From a checkpoint of a small audio frame classifier.
Model: 9.43M parameters, log mel input, arch conformer, norm layernorm, activation geglu, moe soft, num experts 8, layers 8, width 192.
Data: 26041 training examples, 49.6 epochs.
Rows from block 5 of a small audio frame classifier, named by matrix and row number. Rows with one number within an expert belong to one neuron, the router's apart. Each number is 200 + 30 x the weight over its row's rms, rounded and kept within 0 to 999. All counts start at 0.
Before each expert's rows are labels from the 100 clips, of 14976, where the router gives the expert most weight on average: "lies over" is the class under the peak. Only what is clearly more common there than usual is listed. The data: melodies that start on their tonic, played by one synthesised instrument. In brackets: how many of the 100, against the usual share in percent.
# router: slot weights (model.blocks.5.mlp.router.weight, 8x192, trained with AdamW), inputs 0-95
# gate: expert gate (model.blocks.5.mlp.gate, 8x96x192), inputs 0-95
# up: expert up (model.blocks.5.mlp.up, 8x96x192), inputs 0-95
# down: expert down (model.blocks.5.mlp.down, 8x192x96, transposed), outputs 0-95

# expert 2
lies over: no note (89 vs 34.7)
router.2,196,220,207,182,189,233,217,223,237,162,249,155,220,196,165,175,213,213,231,154,175,192,225,161,155,181,219,183,121,179,213,234,167,220,180,209,145,253,223,187,198,167,208,224,167,249,205,225,218,246,173,204,169,167,161,171,180,193,226,223,233,160,227,205,199,242,178,205,170,201,220,192,160,247,168,215,201,186,187,158,199,249,198,225,198,193,143,195,197,237,201,162,237,174,179,158
gate.2,189,192,203,209,200,180,195,201,197,218,161,207,232,240,195,196,141,193,204,206,199,204,235,184,204,154,208,201,212,199,196,201,116,215,195,207,195,197,184,167,201,215,194,200,184,182,220,248,227,303,199,207,205,198,302,177,198,205,245,232,219,213,195,203,251,193,250,186,185,210,185,211,158,200,195,204,179,206,181,201,152,175,166,225,197,200,198,198,200,162,188,202,196,198,188,200
up.2,196,211,198,158,197,226,204,238,205,199,219,186,162,194,206,200,234,206,189,196,200,198,167,207,193,226,197,199,190,194,206,180,277,144,226,198,212,180,201,267,201,188,208,201,211,202,169,135,148,128,200,194,199,201,91,242,222,168,115,189,200,177,207,202,166,217,169,197,206,204,212,193,245,192,193,174,212,182,213,254,241,224,203,196,192,210,239,225,199,286,208,196,204,207,212,199
down.2,114,205,199,137,201,235,197,166,200,198,203,207,233,198,182,272,206,213,207,185,193,208,242,200,232,213,196,173,220,214,270,234,208,201,232,198,178,198,143,197,243,203,240,206,276,244,265,266,193,200,200,228,201,217,200,198,102,225,198,216,214,191,215,199,214,174,201,193,194,212,208,195,226,197,203,198,225,247,198,172,200,198,165,196,254,205,201,192,201,205,205,206,114,127,199,210
gate.3,200,165,201,266,238,199,140,200,216,197,215,212,206,220,186,200,200,225,200,201,197,198,219,192,200,235,217,224,266,200,151,160,253,200,271,208,197,160,44,212,210,190,194,140,182,210,200,195,198,179,202,242,200,194,213,197,205,269,283,200,211,203,168,202,184,200,182,192,199,154,202,168,208,208,198,226,199,199,204,204,204,200,302,182,161,151,221,187,200,190,76,212,216,194,149,206
up.3,199,244,186,167,150,205,275,226,159,201,169,170,194,160,218,215,201,196,200,183,202,200,165,178,197,150,174,174,95,164,255,216,139,196,138,174,200,200,316,195,194,199,193,283,200,195,200,209,227,211,200,146,202,201,179,205,175,173,143,212,186,193,207,200,232,205,208,205,163,220,188,216,191,193,191,200,201,203,201,195,200,176,85,202,200,238,171,224,198,208,297,191,198,203,262,197
down.3,104,200,200,200,202,193,201,192,138,186,201,200,200,218,185,201,227,211,186,183,201,184,211,269,205,186,183,182,199,106,155,274,201,199,198,202,200,236,215,211,228,178,202,195,160,225,221,197,185,198,205,231,189,185,200,209,170,189,264,201,215,202,192,211,178,223,201,200,271,208,254,145,170,200,200,200,311,133,198,176,145,304,203,201,163,200,258,199,200,154,206,141,202,220,201,181

# expert 1
lies over: F2 (26 vs 0.4)
router.1,228,156,150,214,204,235,196,189,203,245,163,242,187,191,186,194,169,245,225,216,168,244,180,234,222,144,192,203,216,153,179,176,192,194,231,129,183,163,192,206,225,196,205,217,161,258,216,147,203,189,245,170,224,187,168,175,218,185,171,225,212,235,194,178,146,170,174,156,219,233,222,210,149,217,202,232,169,214,165,225,180,228,214,208,139,213,177,236,255,223,226,180,139,162,251,167
gate.12,183,214,225,198,208,282,205,167,188,207,183,242,195,207,201,208,150,212,241,199,200,195,288,213,307,202,225,206,200,205,201,153,220,184,192,345,200,196,204,200,212,159,135,89,207,194,195,210,185,202,190,133,222,199,221,200,152,188,197,170,237,200,197,202,190,169,257,247,203,197,195,217,209,186,208,209,186,222,214,200,189,210,136,195,192,200,252,200,200,204,202,201,189,181,189,190
up.12,265,211,187,225,200,200,191,200,180,201,250,250,189,220,229,184,200,207,195,205,207,190,193,230,200,179,197,228,194,172,199,200,187,199,132,163,196,144,198,170,187,201,200,156,237,195,210,168,213,130,183,201,199,213,194,200,200,191,217,204,207,160,204,154,211,200,265,157,201,181,201,196,206,187,186,99,200,182,199,182,195,198,140,209,291,196,202,161,207,181,191,214,243,214,205,292
down.12,191,203,202,203,200,201,228,200,201,201,225,225,219,230,309,203,198,226,195,206,168,199,163,229,198,182,211,146,190,196,128,243,215,208,147,223,207,288,204,172,194,180,180,200,196,133,211,140,199,223,205,199,221,180,201,204,201,200,224,182,211,210,204,200,198,198,213,280,198,210,226,208,188,201,211,159,208,150,177,243,199,191,208,192,200,212,198,198,201,165,193,150,131,217,165,204
gate.16,154,185,240,196,211,154,199,185,207,237,181,200,199,169,225,200,201,246,215,203,239,201,204,92,181,244,200,179,219,200,179,212,192,208,319,254,221,220,202,205,184,192,224,217,187,295,240,224,238,220,190,167,197,198,198,192,199,228,214,208,199,292,176,197,204,150,169,185,225,182,191,149,169,189,200,301,199,228,199,208,224,126,245,200,185,200,194,243,212,196,206,179,145,104,196,200
up.16,186,141,200,200,206,181,135,239,242,192,185,199,196,189,165,200,206,167,200,203,171,202,180,138,174,192,189,175,213,207,213,195,224,200,199,168,198,189,193,216,188,252,201,201,199,219,155,255,211,200,236,239,167,206,163,205,247,286,231,247,148,286,167,196,166,174,163,204,178,200,210,152,147,200,206,253,190,196,177,270,239,221,266,199,124,171,199,197,235,200,152,132,202,217,181,195
down.16,137,253,197,236,201,127,205,195,202,230,258,191,192,209,371,197,200,200,203,200,202,213,197,254,206,190,209,202,208,179,156,189,201,167,200,182,207,226,187,189,200,206,208,189,218,129,252,133,159,200,184,207,197,198,196,182,192,190,193,202,202,190,238,249,200,146,167,206,200,200,210,191,173,213,188,193,214,210,200,199,164,211,214,172,248,212,199,177,198,200,213,184,180,213,178,201

# expert 3
lies over: no note (94 vs 34.7)
router.3,169,210,186,141,206,152,202,282,176,160,184,186,150,214,170,214,212,212,248,241,226,178,198,227,168,264,188,226,169,243,201,191,256,175,200,197,232,179,170,184,208,233,161,226,213,234,217,201,262,182,168,191,180,221,180,143,210,137,171,215,173,216,202,173,156,197,195,238,143,200,219,194,234,160,222,183,219,175,238,231,221,221,201,253,218,191,177,211,171,230,227,202,202,207,179,190
gate.7,200,200,200,200,200,200,200,200,200,200,200,200,200,200,200,200,200,200,200,200,200,200,200,200,200,200,200,200,200,200,200,200,200,200,200,200,200,200,200,200,200,200,200,200,200,200,200,200,200,200,200,200,200,200,200,200,200,200,200,200,200,200,200,200,200,200,200,200,200,200,200,200,200,200,200,200,200,200,200,200,200,200,200,200,200,200,200,200,200,200,200,200,200,200,200,200
up.7,200,200,200,200,200,200,556,200,200,200,200,200,200,200,200,200,200,200,200,200,200,200,200,200,200,200,200,200,200,200,200,200,200,200,200,200,200,200,200,200,200,200,200,200,200,200,200,200,200,200,200,200,200,200,200,200,200,200,200,200,200,200,200,200,200,200,200,200,200,200,200,200,200,200,200,200,200,200,200,200,200,200,200,200,200,200,200,200,200,200,200,200,200,200,200,200
down.7,200,200,200,200,200,200,214,200,200,200,200,200,200,200,200,200,200,200,200,200,200,200,200,200,200,200,200,200,200,200,200,200,200,200,200,200,200,200,200,200,200,104,200,200,200,200,200,200,200,200,200,200,200,200,200,200,276,200,200,200,200,200,200,200,200,200,200,200,200,200,200,200,200,200,200,200,200,200,200,200,200,200,200,200,200,200,200,200,200,200,200,200,200,200,200,200
gate.8,179,114,199,194,200,201,79,201,189,208,199,206,201,202,195,188,201,271,200,146,198,191,186,183,205,201,199,200,178,215,166,191,162,204,199,222,136,199,200,223,265,198,205,200,186,201,200,200,114,197,213,254,200,237,131,199,203,200,198,201,247,203,201,199,211,202,182,202,171,200,209,200,245,235,201,213,204,201,224,200,191,196,230,201,199,200,200,203,201,138,198,200,173,202,199,200
up.8,166,237,202,200,200,200,364,200,200,208,201,200,200,197,189,200,199,178,200,214,213,199,253,201,197,200,200,195,200,200,200,223,255,218,204,184,244,204,199,200,155,201,200,175,200,305,200,201,249,200,200,200,201,200,224,173,197,204,200,198,200,198,201,201,200,181,200,198,200,218,204,238,181,191,201,117,170,205,152,198,225,202,197,207,192,243,200,200,243,204,179,201,201,151,200,202
down.8,169,199,195,187,199,203,196,199,207,197,244,191,172,198,200,209,196,196,215,209,200,231,185,220,201,185,226,174,248,201,178,205,199,202,199,263,201,240,199,200,202,201,291,197,200,200,198,218,200,182,215,299,195,189,155,197,201,224,187,167,191,169,200,197,268,246,200,126,200,230,158,197,200,206,199,307,200,217,201,196,177,229,213,200,241,201,199,196,200,208,194,195,213,200,195,184

# expert 0
lies over: no note (100 vs 34.7)
router.0,171,185,177,237,161,207,189,243,198,186,192,240,223,149,170,210,203,228,252,187,168,215,138,199,166,200,235,169,176,234,194,226,206,172,231,249,221,217,198,207,196,169,169,191,178,232,214,177,203,149,153,164,159,163,192,153,253,132,231,244,205,164,244,170,151,242,190,187,228,203,158,191,204,188,195,221,163,205,250,251,210,223,233,200,175,183,176,195,190,253,145,225,172,202,177,174
gate.6,198,184,212,199,195,201,179,192,173,229,197,199,195,196,213,168,199,163,191,206,152,244,168,175,205,201,179,200,214,221,211,202,233,214,182,204,161,232,171,180,191,242,290,230,275,216,259,181,206,215,202,190,141,220,193,256,198,184,186,164,206,288,179,191,222,144,202,175,202,183,264,141,190,207,200,199,183,199,192,201,244,205,222,213,187,219,211,100,217,195,168,199,231,194,209,205
up.6,206,200,183,214,202,200,225,133,200,203,199,176,199,213,188,201,180,199,172,204,202,202,241,131,196,187,234,214,190,171,212,255,201,182,208,209,219,181,185,192,201,201,199,174,204,200,198,212,154,201,199,198,182,199,181,203,196,243,245,206,163,190,213,204,210,201,180,258,199,204,202,255,105,198,209,165,200,257,218,152,86,221,199,245,200,146,200,224,200,200,252,200,219,104,200,210
down.6,200,200,175,200,200,260,200,191,204,117,207,199,174,191,196,203,176,199,174,193,100,187,189,131,237,248,179,195,170,196,205,180,194,195,212,198,194,204,188,207,216,246,236,193,201,249,184,206,198,204,198,187,218,200,193,206,156,204,166,204,189,199,362,215,192,188,195,184,220,166,216,238,221,251,242,167,189,231,141,197,192,238,178,230,218,200,203,202,200,238,190,204,198,206,203,204
gate.7,158,190,168,196,170,181,177,149,202,175,262,178,207,201,195,193,203,247,199,186,194,200,144,147,198,200,115,201,145,261,226,195,211,201,195,187,225,213,200,200,213,124,205,204,189,191,200,277,187,202,197,251,199,222,176,211,205,200,200,238,217,193,190,223,201,321,201,186,225,202,237,181,189,129,200,147,204,212,200,185,212,172,226,181,248,203,151,183,199,193,183,236,185,249,171,200
up.7,173,191,182,196,170,256,196,120,259,177,217,197,208,162,191,157,200,236,200,147,189,284,209,158,199,201,173,251,185,199,242,223,260,181,201,202,206,213,206,200,221,135,209,203,207,204,182,253,142,202,149,232,280,201,184,201,200,186,179,196,211,197,196,198,199,297,176,212,210,207,202,175,200,208,201,215,198,205,199,179,209,166,227,190,242,190,168,186,106,149,162,213,211,276,178,204
down.7,198,200,207,190,159,278,225,147,190,192,203,187,202,201,176,176,205,205,193,191,195,201,210,220,199,200,198,186,251,204,191,257,201,213,202,197,207,176,203,96,217,179,214,179,187,178,196,191,201,206,192,297,193,211,200,201,191,214,206,200,220,178,83,225,173,202,216,205,195,138,164,165,218,214,201,178,242,198,222,139,183,234,163,200,203,243,285,224,144,235,201,180,220,208,187,200